{
  "model": "image diffusion model",
  "dataset": "small renderings of single solids in any pose",
  "train_examples": 395000,
  "image_size": 32,
  "horizontal_flip": false,
  "conditioning": "none",
  "arch": "unet",
  "objective": "edm",
  "cond_dim": 256,
  "norm": "groupnorm",
  "activation": "elu",
  "weight_standardization": true,
  "widths": [96, 96, 192],
  "blocks_per_level": 1,
  "scale_shift_norm": true,
  "attention": true,
  "upsampling": "nearest_conv",
  "init": "torch_default",
  "residual_init": "none",
  "optimizer": "normuon",
  "muon_scale": "match_rms_adamw",
  "lr": 0.0052,
  "momentum": 0.85,
  "nesterov": true,
  "orthogonalizer": "newton_schulz_5",
  "adamw_lr_other_params": 0.00081,
  "steps": 7700,
  "batch_size": 256,
  "epochs": 5.0,
  "lr_schedule": "poly",
  "final_lr_fraction": 0.05,
  "warmup_steps": 380,
  "weight_decay": 0.07,
  "adamw_weight_decay_other_params": 0.05
}
Rows from block 5, named by matrix and row number. Rows with one number belong to one channel. Each number is 500 + 40 x the weight over its row's rms, rounded and kept within 0 to 999. All counts start at 0. Numbers have three digits each. After the name is the row's rms in percent of the matrix's.
# convs0: first 3x3 conv (model.mid.2.convs.0.weight, 192x192x3x3, standardized in use), inputs 140-149, a 3x3 kernel for each
# convs1: second 3x3 conv (model.mid.2.convs.1.weight, 192x192x3x3, standardized in use, transposed), outputs 140-149, a 3x3 kernel for each
convs0.116 093:527547489449532478461515507537506442539553523581551508522536511512380446487433482559458496585458532552482478541529535468515506528553506493520529484569441526542502557497457532435403486460487568456513474387519521467519509509463534444495512517503469506528496467502515496540
convs0.117 101:472498508502502490493521528496500477534552529521556514537522536565591594555535533502533488500534505485531525495436436506459473467426447469530475497557524477501551532539452523542562516581555498519503519523480481456464532508510518509495498503511533533471506514419543520486
convs0.118 100:512524511482501546468536552566538477490552447494501541550466435514568508515467489562520545507432529532393544518491516540554469529554551491457523500475554553500537529510598510499534544514483512434565494520497488502561493435430501461444487499443508550515501579510473557538
convs0.119 091:527482540533582545498467505502502470504506524480440477549500460542592498506472462458522485496454481507477487499501471483536495474481471487458504478428541433430484479501505506442426454444460482496502447486497443428494437496500488595503602571551543547452559452480552539492
convs0.120 108:547539523563568525488486490495489465478516519482480481512494529546468546489528514445514508502483483514505472519493490529522447518540543520465450500512477488503504551521548496453472489510516533584549513505500566474510509536528536511510521505513450422453438358454494513526
convs0.121 109:525540495507514519465491564512555495570565491531573489539532511554511541519533550501547506536493492521536544549543547555519556538477562530473535571445510587521466564544543487509545463478488440498486472565486429457436512529556445411476457436518509456512465423449470486516
convs0.122 097:500498466529531516519539508437443493455485484484496493463463435470501565501484514541496518510502532457522520467496508532485540491501544532508493484478472488472490480426458507463478494595545470447489457484474468480448523552508519530593459488533506508550496559577422481501
convs0.123 099:530510545546529530503483496517523517503570503493551513534538488494543501501580456512482490488508513481481456520473505485536509511416535470485480513524544496466550499538466499515423539500502543512469503495451546540488470514442487508459553518521495455497455486462474513463
convs0.124 107:562539446560515490524454517438456493444478490445459514530541499521489463487495450533521504547544481547527528509498552466501527523556569453478481496505491466454503554536532505512483513513497507502495497562482513496525501453505451447474463423467562432470543421532525406501
convs0.125 099:499502539513530503557522516548545515558497478529500486494496495518500478462489487494534515453418478526419446497503493473472483468481524545515507555472484508501521477507475483464445497459450472518518519432492533520521479541528513534538477514510411494443467569460384439426
convs0.126 096:574530477528528533530529501401440496476454478494471463487443434464497490568441467468469541530501505606508457504514482465530478478483438458500546483484504423425446582518536515419450434499524503535434497485489536489524490575538419480499350441456537452456574550585478540528
convs0.127 113:515476498512465474534522470500533515524555552477473485530474483496542531454433415506484454551514502486539505531490517464467522501503491502487447519499494494520503567500484542508450533508436497462488481459496551513441460470473512537489552554525544644575511491482443443515
convs0.128 090:469547513510573514466594503525533509519562531495526455453507461518516505534578534530519479439530474467556516506456481488464459540501507491481497507529479503518480456514521403413554478519550499572542525531514511525503442467474477456529480473488576513467517484484470496410
convs0.129 093:562512462539547465536511456506497458534489498512494488449449486496499507474488451528516558534519548510526521474500494501485500490451455452507513487505486479463424507529548550507489503528540495501506531555498524500483464474450486483536491485490505514483501587592512528466
convs0.130 098:491496515492500546527542458540466450545489425542494485569502490558518482536510524505590520599574490519532486553518535503523531546524492397493455442541520519513558424488475426494527445546579541531519574492501516493578505532536506505544531537480555454465552505503581485525
convs0.131 101:519522542493502552501494491489477515465445514522488516509456425514424453556607516505539512518509509470512509498493481503549541461464503458535616418432567538413469524529514452435530475428506489498476487438539466452493525437437586436421528516477552495470567487481484536544
convs0.132 105:487492488484468503487505536489514496485505526450432513450476511472513541465503513495463487471507544523549533505481512447452467508460457523499487536491498484477511541468423526518497522482467532521472493523546474509549550590566475501521473520533447464484463549510434504490
convs0.133 107:579505554504564532450503446506494552443495567408404522542486540520499571534512571543500469480559550451485446496500504461497517471486542513484498501495452510531456530467514458533518477508480482487543469432515494456501515489475532448504452517491547496492537473460518519532
convs0.134 099:517505513527483544470510528545520442514490468488489484471471483501469470519503453484521475523532483510515586483513500533480549526538567495493503484494501510499569489464498460406490505507509488466483488494547543537535521560513538526487524473506466491504505634543540550474
convs0.135 108:485516481496571494467543498547498486458466553447494549536557547516571625480514470442435433447488464501541521551570522531499512490525516493528461449462474486549498460460442480567558515490492497480495442496563500475500515456482462455482494462493545514523580550548540554556
convs0.136 097:511500469511523502537524501517530544451442505510460564514449462548480428527567492482462546501471542537564522490521513497510493528487502483494529512492492488474489539517499502484407537527519531480501557503547587589543493486474523539460460515433496483511423473505447476554
convs0.137 102:454520518480480537469514499439477483540564530477506566527529520550475511506490429485499476467504534510485522515520468564487521466475537460517496470521466471442467436398463509476518546500513499464452474442499449468564473478535512486521469466533456489439550564561483520489
convs0.138 109:537535547492496512467461523492480493423490487437515475496518543486524547438533519543530542508498480466508567484474488486503482420497473498483547486467539470499486497491514504544515501562506474463444508495472546514432476497485434434407381453436489473544505507572393449603
convs0.139 102:471530518495488487495489447512494411545549471513548501450449565477452523422483461461524570480493505597473462488498478552464479477413431570470492470480477498447552487484468436518503577542503525563517509438481496472477471477467514511438505537529468486464465464497448457504
convs0.140 105:531480541498483486467503491502479471484492518515506578496462507475428508530480483504483475590493531472491476427491474467542493472509549490466504493456410489443482581504480563544498530551511552537498552518451512492503409453550425483501493505455538572606451473490447488520
convs0.141 097:408496506513456470525431473587548525551508475460501528490518497505516518430466480528564615451471568438491538509522424457503488508516517531466504511474508433468505547570503517525462515452496553502512535441532520522518538441472493492497456423455451492418492502444427508473
convs0.142 103:526553513464506458485513451463518490446484468477505489475449497535479461515562558427516502462526482497484510550562534512441502530520468471502482470476476493523470481511491475487493473514473541546525512544493558468432516505520487442462443418475491536497447548531432477477
convs0.143 090:502554528456445497529431442510525532491501508532535498513556425450496397440491536511610587537553479481499451493484521557520498556536557482452409447497524415459523516565510476472445480473537538490549458517507474547455418439515486542486521532420476521523451470481540533503
convs0.144 110:464474440458460467434478500503470449527427407492499455494538514475495441458465394510449476478539512476504504448397506484475480482491429460464458490416436521459466561589505495549464475482384533455571510484489580554572438437469441464564445556535453462511496444540578515441
convs0.145 102:478470471521472424483479454459524568454490554512505512483469438541572528447398431493456496534486448499516506553479454582548545554552555489519494471543524456516482451529522527533515486562574505497471564490466611505522533476473483514551513509543474480499529524540498517522
convs0.146 100:513521484469482508512490483524446498432468539489479511507503522563554607492525512485579588482456569511499585475505463488553471500472480484477502501476417518518451496505475504492512536504516487522540409532616420443431510459482491510526531593575521473467565536403448460473
convs0.147 104:526461402535508417528453416497398515494455472462418520449497446479542500471554510507483453468408460459462491523484495495490458513468416525508500519487495488492511468554551473561537471572491512480560458489551463573579500451423443453386449450393539495502461495488476451422
convs0.148 095:458464419496558447494595489533476391528478473448496487486517451580518522518514484513519554513496459612507467546477506534523504522514545509496458488469436512460493455452559493521542481528489534532543566551544525578552423487416528552559448469462417515527468543517518518486
convs0.149 108:523535451535509463536573520502494515501468489549500615568533534505450467614527553573529538485447452512456500481488474488496485460526516543534511572517519564567518524511514547456502527533562506514535521479515578555563455512495524554494493477424495519525447473450469448488
convs0.150 103:413499480492394489527498491505504460489493502473463497490499496491511485503526490469539511484519541531481457458490506376461480471504563531473491514543504524437534462414414559552509522525503451495513505519554560469515434516452494471480500475468478481506473499519486460507
convs0.151 102:516504458532527515474521431458489468510511521437554535539454457471453423528538496482482499539495502540484502517487472528506516490507530417431489439468481483449449544509517498410438481517484507550534583540485548510534507495469523504551457484490508445457532440494562524541
convs0.152 103:490488533525499549516501473492487447544542460465474497530488532457495529388409433478525503473520478457491530454478506491452506466522505515520481567548472580507505505529462496499480473458439494533476535501476457477414525495516472508510531546504476412413466530492451533515
convs0.153 101:520534574506478542521432532513472453448446514505478463534507473477485447450548471518515492506530496548464470436471523424537521480501503527449451485448484506455442467482471455511536504470526559508526598531565580557540495499527425523474567622552481435497479527505473506454
convs0.154 078:540558517502491450448461461485505493474459472531509528583540510557527496514446452500528563494505519517500462422467511481489501517535532511461452590520546519503486466529500478532492489570515548578571553543527487509544510455428519518453440453443510504544483423487426435451
convs0.155 109:534522526498515527527537558526540510516501474512489476545515532520498511522529522500506556504487486514493490550555539534528522548515502525556475526579574556611571430468466485502460448453447504462508501475523526484522511435454540525495513496511511515472508507491553527511
convs0.156 105:423511461456506466461506413514534460540530440486461545530571559458514463539523468558490476543574541550523503503536500515515555569556467549520583564570534513495461566520510501484497465466446555553530511540537509530585450484497453456413489432493485545525408574507473520478
convs0.157 104:530469488515485503463472497565574610524532533564553522432476460464547482481478472475594578459560529438505498459452497445494541475539567499484495483455491559526505479485459472482446492453453536507465475536489508548499407417433448547454499513449442499450443485466496511445
convs0.158 104:507526588493538543518492508471551532454518515511493537528533568492529524469539591479487482453466527457504543445456460472549511484491529498542511481491538447502494491525494480548489438452496497486506430514533508572508508455454540502475480495458543537488495479434469501484
convs0.159 099:528474488521506494523527490508536523537546500600518535475495502425518546458561536505520493535506481497477498473456493546471499521457453532498529511458446520466528529522507489490468492477474533499478559443473604493509431487487467503536482512494518511457459604505438442438
convs0.160 115:532495493534493485493510503529500481495482504497530453451464524532590609469495465555481502577562592586517497464475467522478495592558486520525561516498573558592498530589599512449493481487476486489521510479475529458460603546443492489410528483486470406438492424437479485504
convs0.161 101:546521508540502520549499420498491537513480550494493526546483504532547504499483542532471463531478474546537548465510534477510527475483460534526495506513499474475478538530475497507474507481549519504521559451500473483509489501509460472503489484488503520538504521569439459511
convs0.162 089:539495450534481448552583559480522579431495562470505544463464517509531498516490492483490520462526519496525488509537519512520522503499458546561487507420487489464524543573542483550537486531513548558515509581473505564525451469480461525534484516556493486499425435518432397490
convs0.163 099:469501476506530469483495489501450452596496452565557467542530559525446514426439467464492458521518525505547565475508467505511491582559524554523470524535508492511491440501436525553469476508427584524529539474492480432524453435431528449464555453421513546555481483507514524476
convs0.164 085:467449458523511538568564531539513492541559490439455414471473491512445437513500484524502510505546510490505491509509485487523525454476512544506559473464487458459443496508481522526510557554548508456473531521550502566547518530541534507541494492512496508489506508510486483496
convs0.165 101:423489506497526549492480535466456554535485424507491428525486549429446538510494488488452502576501500567571457468522488496433478447476522452475526449495509439517480464473473448465463484532529544510474595542526546507518523467470502507503435439518441526514529518475498505407
convs0.166 103:512536502471512479498514481526483531531478463533479505488474458461429549488471506472504447544557504518537506518499519507448473501498472468479462512468444568567514497498482468455491434505493475452506484488452536557511497493494481479479539468451516557515448395541479459526
convs0.167 104:468528491489546542485517542511482472521480445518480492478448487520546533517510546505490538491503525522511506525470484495481479489487462560506482508495459498543492474483474483490434464534457560576593455488537546539536525462441535534483528533512507545552538563516547510522
convs0.168 099:514530509544550491462561533463425525547499484522478446512517396485556522456511481516516548510490430517472537540467468492536569444500545546489489456446518437452421508486567475457529539502461534461517515545472419441448465493519522520465580525505439570512453458480398460369
convs0.169 098:460491487511467454476486510483541517475579537467505552469445476554498526553457485541543480500519510473452487491441448476439513451478501482461485435485459462514474499567501547556514542562543484496418549550456447519495532462459508520502507540524553493502547489512575552482
convs0.170 104:485484451561523536511526546532569580506494496493525483496521591507481505490471483559577622476479534568555558520500517520543510476446476480473511523540500456451448455473519539491461475456482534489478519505484487404462503474430559537504603569528526475538475505492430490398
convs0.171 090:548494500467424515454472522517534511527584600538558532514513549458429534490435487489501548509467457503535567450476483516477443513507471493412417528451414495463428480511505473504571490531596478490526499485557453503524535574507493505513524489497451398514383459518505562500
convs0.172 099:494446437499464455474429516491466507518452544548451509496547546506497416562507449527581531557529536535536611473486531481511523499482480537532492492524504559554521470523422450479443483469503515537532528519496542490488516488471496474448487501480498532460476495556475461558
convs0.173 108:582482423553596479511465503513478521539505589566544562546557473507466559530540549512482492583496501488509459478472540494532527445500451549522472467551506451481529505451481543551447447514458477462470495556493516476465497553540493482457488479495471487485519456442567543502
convs0.174 111:494483497544485464514483477510449484520514536497530563469433449480572477498512516516475441505526498514487457527472487466501437531495456452425478498457486521469480452503418496464485552505580500534513551516491502516561427506496519538478500507511513507536446466489434459543
convs0.175 084:472475469527543496524544488462470530568513502566565497490482510466480509411442516491491521512491533529534576479523495496502515446486505497441449475464446556574521492539479504522498523547488516500528497470516436499510487519518460519528442519513530525434592588491533533481
convs0.176 096:477412480474468498506511521491534492529543566511457527468480511548555540545544578491546461457476477493450392590576505593541463505512481475499491503507497542566521464440435568483440533498424474435502516467462525523479577552527443507535501530576498518533529498552497428491
convs0.177 097:537543544519534517467474384542486488473511532479537540510509519485563576467509491481467523449561495506490472502504500485544484519472428491524534531495517522432460490505540523508547459495554477506437525555524524530467483535513518555538537513460620524429445488490469455475
convs0.178 079:525539518538538525533528535576508501558520520471505542520518471471507486426458472443454496469436447429448486480510476444507486477529518493444469492428433498544514468442452475442466452454439508478462542499501522542582449534484514559525569528541461475508517563552506529478
convs0.179 107:420490496464535524482543590542495503554491533470418470505479414580526484524486430535471484505472456518478547458609530476575510490579511472463519474456498492487497466479502524500533550538586506574435527595480531543434536538583591578553568587547467465411518487442526499467
convs0.180 101:509561510442492517501511461468440471488475479481458480519522568446531504475507505502517461499500446471483453500479461507440444510443453479494464514525439523510491468577543449486526433469514469519509486539541436458469509556488519572439483492487560472503442456509492532471
convs0.181 084:480549567502580523479543482531514508513495533502501493504479499520508503468496464520523542506484539518526563512483452502503520470444435466460519474453441516483467511520543527501460561548534548527451469464447441486451509528498480493476498468443574444430537465453481476462
convs0.182 087:568514475538486432511507506507543526493494498506543587543500448442506471417516462459492448513518457528519469552562482577541474525506520506544495455531526459497493512469510529505493538554582468515551510509477543509467436483507471508491504577534449559519484526463457457420
convs0.183 094:479507539524536564492539513469439471505501478557526484588535503601581507535539563477544523501519572508526486435488561475558498489495463443454450502488481541444492506488465483544479517488491475513438531588500530500569469600538512543558462520499464497468418493480486523521
convs0.184 102:494483454544493491524544518516453495498462471457511463513493507458512529515479457495449464453462448499527472511511520484505580487533563520532495486573526491519482565564535579521516551517488500437448508500466466526493512503559518525512480472515437529571500444541602500526
convs0.185 109:511461543475520527483582573514517562498500532542482430610578441605496445555491486466489475488517490514490497460515448471532454469542453492542535518535560562515468527487499566501495542537485546531470507492436478425446503453402490470400457510430512468522418521503454500563
convs1.116 098:534466472549482470581440502485489442452444474459435466562538505484445511499449519553533500583551530534520513467498445479470444475476475516520485470505423476507495584670563504548491530485501465473536520485514491510509533520567489489524504491506476497557532554491493461462
convs1.117 108:596512510583473563581474498490482475572513436528541502420528443469550450467455429485538475524540507601562559542499526553537521509473499512448496488483518448528525528569506529533490487526445502505532461479522545540567524535505451505541515512522434445471506476452476504442
convs1.118 058:430420435516525470507516472505495511476425418476445481494467511535509480569545479525557461433556546493579577530500471523534471498570512536542522561543493565547507553511528495486479437423445481512517484456501507480485515504516504527538519524494424431447500457467504504463
convs1.119 112:455533541512551461543519470494464481509415476547488510485536551470549450506546456554458452494333438562496490413480489524537484479530534512533512528485491552512536557552506530455476539561500562500479519476471528551535522504510531553542515557558441412496472501468479566506
convs1.120 180:511465470560389426498458454505525555497494517539455502517502485482529501492512484555459469505438510506518567524499494482539494490536496536466531495420448503521458535479427481592552508521551561538470473468504448450453527469475500435500491407495467531529411548572546569579
convs1.121 099:516545504473440465499522477451465497482436436528489480464498504448512570445451506430441429512512414504472448485492561510489488541535449502537534491511555500545531509516547507497534495514534500449467502448510499504595544513520519535534478496521470500454490451471516558507
convs1.122 097:464491532495539556493554551465543525469479517496579440427422435526524387526456423465452485382401521506517520520553477465468452409418474516490513513522488436505516450481470435482503510468473467484483482469496532529540569527500574516497543472455446492523469503542556519542
convs1.123 131:454546531488486512455492473505428452481469430502509496515471474446487460457453447512465535461411565512508560505487534523557489517494521546456519522438541555561534547468533516521554482506523497480474545466507510479435517504476531480500497407431531500482418517524412512485
convs1.124 113:536471473482425510446502503500450560533438566483460563494482495569528561528473483450469452484457441503426555519516501502538436455458442524471482504509472529526465464505552436527512440510531490474490542472473588575490540562550517537563502565514489555495523529471491498467
convs1.125 195:491522497474530527403452497562531530538498507480458394494500511459502410525477402490526556493517548452469519474506549484538538521500459499499452488496445436509462541512557467494572458456517590479468512497508465531585498508564478513545495547545524487508537524473492511517
convs1.126 050:470467475547560504494433458509494466576491509479504552510541480511506473488497460470538514519521519523529561516480510533523527427455479504515515509517450470428458446476516516540514479451478482464488452439447503512506537535527527527575485490515432437456453457452528537511
convs1.127 108:542509545477486521542532505517464485517449534463421543554555513500500579479540512552494440449356380520481506513522486530435423524475498456466450499540531499470498527528481531439470499470458534523526507532497511487492481482455468474461521523487513524529482398456495487508
convs1.128 088:496497440493478474476470429454514500426490472535518520501501475490480474497554534451477437473515498492563553483463475524474439479459451570507491467438445472487441443513482545506457551544496432475465506565466533544419505489443461504472427464509582508493560489520525487497
convs1.129 072:391464471439503488491464465465552506524566479512533524486436554523467554477464555430458427413441472487551536517539544540541559489511499476480480487484481504469497530484437509467428476441452504480565545528578490467527480491508465470486421495525532532526542556558572517498
convs1.130 094:455529481477499462475473491383491521490478467557506498578532547503525514452494518526513543483493529460519552475509514421482477468476463442462474474446491506505512432499515494506514428440441462485555472516556470499518509516496463484446490492408526500451510474445475473427
convs1.131 196:441466496466487519423541503485486439525487607496508588518571543495424500525534519463500496459459486483372547513444533544489453542548515494502536512497504480484473405490495477497474461483457507524455535559478553569476470523492512503487536584521546497522626488513568475452
convs1.132 121:439526502437525507489576528566518513480521484446424367513569546485545506465513477563548450523486476564525484450524565472562554567551508536514492558554530446469524527476518525491572499469564614612564509493484445463455450444538520490531481473545468488474395517504479558531
convs1.133 061:530467470425450491419453438530532567448531632421458504449523491445487498452483539614587531546582464536559437520489521539484509511464536484514519469516511496551525479515499508501468536564474532526525515509522426433541498496465479506472504482470459458453484506483493533473
convs1.134 156:382572520549533412567399428492511441499509450484519439515488542452514491439497511451429494438573543548591518511448461490460519448505539591526506552418438513435521486454487504479512539533510495561498594486498532449470574529473530468444513430503590424462517383509457482490
convs1.135 071:630577557513550623516552573613591560567542509533587555473437489451394458509479451472480474490422462461432608478577552522540477514516464492498521494465502510445430536507453557507459592545519577524504482483492457498505516557525518573507505542459448466487457408429513490466
convs1.136 115:540525492503477476521425486511530501484522513501563524466466518520560522479438475534464534411448639455578558557458545553436530526512527551495510520478499487462456491470451497521493479453474481434480485434488557505495487521538423505518452549545562461508518508543553574613
convs1.137 063:611560573532463577560526549422503491403438451415433482526530496496511481470480457433441389470517425533509475420465482501533506540501492495480490496484526465441459550525493491469519452470482549510514514429450508431430422463483448460470495553506477438388431448452486546510
convs1.138 092:460489463491568462522548473486504463535528477532493473530488526485468503443457482459501515501537524499569539535459499533444536512487488445488515454486487476479524492452451563455490611464502524510444526544453495500426532529486544484457512493491474498516469480525457464434
convs1.139 046:464479517467471473458422403553522462451460467424491550479483528471494498446488471542473407570554483521514437538482455629557520552492500480515504462498558504467496458427425449385468449452518519476499473475470491480458444461474494504480490517531549550533557554514519477498
convs1.140 062:469396464491417394540519456468477486457460508480479434540488454526513501496472459472441471495520512426429439497528562556470526564501542508513484481506524472480523562493446538430403516508477517494487565559499575518489497515546456501522531537566501471530509512527458505494
convs1.141 057:482502482472535477479441459442428477519513429455452407473510519477472506533499487508456498488487502477507518528485505548531515498516559502527482506480429527509466504490512461521433501414412472474506409503520445493535527562469498576512475548464490476482541524495566548505
convs1.142 136:476505517493405539470493498480442501530560504530511518517519464467496450499528491529438477464446483467476541453498469527454465569554495501488585500441512481469447515533461526535562517506466570520426518520423550508483564532517539545522544517506423551517521549562543474543
convs1.143 049:530560530464481497474478369418413564447474604466557602509501547499443508525498498560597467555601546503432542512518515519561517485536529454456475481453482486488505476472481489519572432381431423438494490490512541510497481452454497498520514552567502501523504478479473520498
convs1.144 065:549525600545505514506446487572601609545552541501558603508508489504461451517488527553572558600627583610570451507516544450522570446519535480484434462447426444466474512487520487541493427455447467462494493489497496483497439479517508518531515485506449509461452552464437474392
convs1.145 110:475506515593577502480425484551522563468441525498483483558511489587530516512566512570436478563496473535534535485480529469448488423430462548542535494535553467473491487493509491488491448495502508518470557584481529540573484527528489493516485468535448504548375419525502460487
convs1.146 096:509512563577514535538507506466520421469477475475445446471459454474475465544538463529481497447445457480461460466505491446466493478431466515485534505548517502541546533550426520534531549547499522510522445458528516521503501558552512431459584460450453541578561558567576550550
convs1.147 060:565482515417404436397457402448536528492593547485617531527494536538581580538561570540547504581547537567512515492508475478505519484509557497492468489515501506483475453481499488477475457456473505447428475488440496493441495507517526542496597552540519551546554595564546565544
convs1.148 069:495501499499379426512467532434415492541523504481500468506561484496580521509578525561528524537549505434398473498408430447439460470410448532557518486511527508533559436481485520614555498512552469494505508487550531490503489489466533455440487522460486552564548553521534509507
convs1.149 075:489494454495509470528510432462475453506521477488518504473477459472427446470442452488551518580593521530552523513501542501472527501497505492506485459432407506472455492514490569557520545535525441433450545494476568554480457416381467464470463471475549566539549532490487440433
convs1.150 067:491498502493444497514516547499531502545420441528474467595531519587555519532540470538517431563444390565557448466540501472545576493512482435437495503493508501484534499463458521515577529449507561575525536523462497466500522476468518482487496491533473492506485505515468538476
convs1.151 068:442426445440434442445439494450435469500450477477491497502456548436448543464432478565545452512511426490411335508493455502448462540414465536537529504546529512544499522466479490527551431521572449498467479502455519475447481495504511511502560568545555510575551541582532556549
convs1.152 140:456571513480500500407518539514524500457442513465475483515547492531517434603512488470451434433505518406378479480480572477494517571464444536498482497437446503516512507478505528513498481488527543529526499547556499547470510532525482534485441442454476465568564556550524572541
convs1.153 064:460498512413446413458413394523463483425512474520508541451464436521506484499474477568498456442410385540466483490520545461511525516496470484476484459489512501463443539534467488560512470519513490508492549544513523571523464431441458430467440486543445473476498534485505497461
convs1.154 116:564557513549517473486480437528515435556500492519452502504494520491514471492501433532461485456474497494520534476488521449470458494526519503515431513506483489514545464471509463494531474446452510468468471502437527518429455495474457514524503493471544503480550535495475464497
convs1.155 143:413397390411376384490539523592567476583542481496428452458481507502483462557523501605576582604569565599560599545534539493536514551542526484499469488497478428470479488531523504556520418452478478472486504480491535571502454466454485489459477485458505487470472457431524491449
convs1.156 069:510595519469536481489503513490450422507506456474503499492567585465503529474530472507453504630577531592579500457511486489474528445403499478520490462537505444503490478517489482591563458519501459487494458562498452550508463506538491484505529462538530509506458498583506474544
convs1.157 119:503549495407547493407549478522528589474500555435464500545600562558563483588542438492445488511529459424423483441476552432523502474519445512519466517521502451501415565511492583537523448470540580512462528506471509558490510503554504489517550531514459525461538598537578649557
convs1.158 078:447531556385419529425483520489500561472541576512508450493471474530447459513488526463509504459566536502542532474467467434477459429443490477495532507553561516525484501466493505541465470461496444550476486559561492531509507415455520466472555573555447511523466513493488540504
convs1.159 155:491417505456439473487573474521539502524509509508476515471426531487414556486494486552596507565481563469436555509480479521514455543522491515528529509517492530465442455502503527529482501481458495548496504537487549533487533516465508480501507466499529613554550568518530477485
convs1.160 077:474538528512492470446436476490504528502496498491498538515536519534568560552588546512539477496560472531562460514485439476494450454482524485481507490465441510522481501527519505522460447533482508507448526518455503486480530509500537482509507457490545556562539527578522492576
convs1.161 166:536587532532470528475431581497497515517525453515564445525514425477516473542477443454492487451449526558415557527515536535493528515457470453515474486534500499521517492480557531509450531518490476470522470417502526475559582546528506493498461464512452507550517589478514560481
convs1.162 135:459510489492534510515500511439409400456455422500483382546473484542510502537537505500526469499470453519470482458568601461493515482446481450480578457492580503493498524519539516538531541482463594542498546497472485520560540564557563557496508482429455503539477535560603580572
convs1.163 099:502516498491543440518607480553492512567554473482461567459557617487537584455475478509495501561489410521492466483509469533485485473474474552503485500494466458482466497530455494490469467519532443494535408462499417495462466453529474502537545549503496476480535485519543523489
convs1.164 124:472487456526575500497565504486566520513465376487495473551570562544567552460494475551570495554533460516447425546506480519508506511520461469486494506512484474536539484500445433487431453497530469464444474537561505559529461423442457481556488526530495553546465529582560516506
convs1.165 073:556445452557471486434468484559584540470503474460466472494526560512513516511524499510440413475459431456643480494519520552505512512475462478456472517497480458494477458546538565502544533569485531534564539462459527476373418496584470537550567517511514490501431471514450452531
convs1.166 181:549496442513436463502544544453485450447499498514482462492449532496496567488461488497595512503590345469508471515482489490468516512513515565496454542562522548565545464527454514435541518512459485507529472484482505479454506500548523487489503500434486518498466443446517507437
convs1.167 121:433455503532534485460508447462475473516534495558576585485480487485460485503457482555510421503438465474473455506491457526519491471488492454442494515455470495474525499523590519542546479498482515507437509512433483470430484449457492468486441436451470447454501490489507512472
convs1.168 061:500562539550450469556512461496586442513500496417491524492483488566515445525478429539576523507510497535440495531499489548515509516523481502572531451537571450453498503460446507522519500560544552519527515483519532442495451489514441488530497515524478516465545564485515604515
convs1.169 107:594550584498579519500497458502519534506526603459485599556469512559486495517441473517460542552417570544455546561523479538556463488533482486534531471500521478500516424438461442466466407484498492389450507439413494529450478485568494510562519524556568595504553592506542566497
convs1.170 104:472520538497478505494460459509529405567555551503497516507475432525476459534566528493507540514528563515469498468486510526507515590523499511489479537553588561511502496548543544515498540539522535529521496413495532519518488477480474490455410466474550544556523484537482477502
convs1.171 113:547561495511407346502387356441442445508441415553560496528504558472494509501513544519409500546475500479462510471490512506502431506509528542496510540464466506542525482510533541521559515553520490514493461464503471527530500493513509501530475393500617611588596587560578518465
convs1.172 072:568505556519459462525449450514507548555583632512560612493498507516509511488495534555521450530518488524514493491571523482506491465444499420427492432479488459488471468550488464543592502482535543502494540499459487518491466531529469548528477470467488458454476503501477494466
convs1.173 086:524509535493512499466544465494439458471429452474527519486463549504430486477459483549512497524560577547545631488497494479467466450420455505532512525559503477528481545537592523512563446519516536493505478453520445462507499492504533523528512494529440467502472484487495510552
convs1.174 099:471496472508447516496470547506440396459477522454467456512456529519477531443505461420554499579528502651438502472493546498479496531487501524584479512460442491467512532512504576518538582532535541464493550492498494528540539513450508452459481492508524507536458514511474479506
convs1.175 120:510546428480557487470436407441473556426511555504495434480553468529581481536549475430448530474550568517514510494445442461495444448481483530490519515512581507555551469479492453468565538538564480573469484538485504509506483493479511492468508528508504457488524507483530514509
convs1.176 074:525456479550475544645580588480461499425411510453428487526514486472512479445445471536450449599486507521455499507523551557520557545493552508503496459462527468490495509506414482527475471528519548534509549596536503511517427437504436484511462434477476548509514561469463447482
convs1.177 071:483551517477455457424361536489533444496478488501450425485455479518532495441495493484479510468527545536610525490492490460477452461469500509544526476513516526536517506533514507486508517547534477506396485472525468489449547532550518497541522475507567533561594511517539480467
convs1.178 101:494555469507503488460441453460453453463433448513541564468504539475554529526520487489484473420401504435455477528509487554564479513498532437467493493478493508519526469508504508495497512518528492464474484461451504464485466480480512570546513524480466459515530555559520582534
convs1.179 086:495419502480381525517440550490408472465445534393398495496457524518428461517483482555503478525494488527522534443563512424581511403541490566480514511443482507460465517492456558544485525522471526536524496504481479483491504547496463519490475525505459474456503544500537543517
convs1.180 065:458523575493609631438506566495479483555462488574513464530516574494472524516515512569477541543377544461451531556577511487471490488521543489491534524527537514499535525512479469460479446494480520535530492477501499496468539517557542513556562538558476463418525557513566531522
convs1.181 085:543492487516443494495404453552581548532491503516506519439462423488489481490538554534510507491448512561520544465463508475482526473480501515514496477500512531503456521495464483433441590544492500478490520508515543499451528467489511491530540536562445452496510434477512466467
convs1.182 088:379475524427482475442506445529476494462423478519490489529541498561519528564595574516486473485469537501429585497469549480513536466523520514460452494459416521447439514482457559533521537440462430421470464459457496470516494475502496520519491551562441516556461501527446500481
convs1.183 080:445458497507403505449416444489493525415469429472455455516457474460464526457515468448576525443579535582656645478532545456480584445465547523508498521527507524520489482469441508568489505481529517458517529503487559524601522507506513435582480485493524500509488444499450489489
convs1.184 098:466439542439463469544512427474410486474426472440472452488487454492473500500450435526503472518540498552567505492489484479467487494491474509511547431508529432447474417431467441463436450503510557540488548606483553602524501484511494504502445426494441472491477514532540541552
convs1.185 063:522478531432478509473525539418465478484447553450539616563553506547509449505481450525583557562607564517522514436499521428476471473460510563558551557532558512485546437485449505520461546546470547508477517479513485468519488553530497569535469528540442457469475500527468542520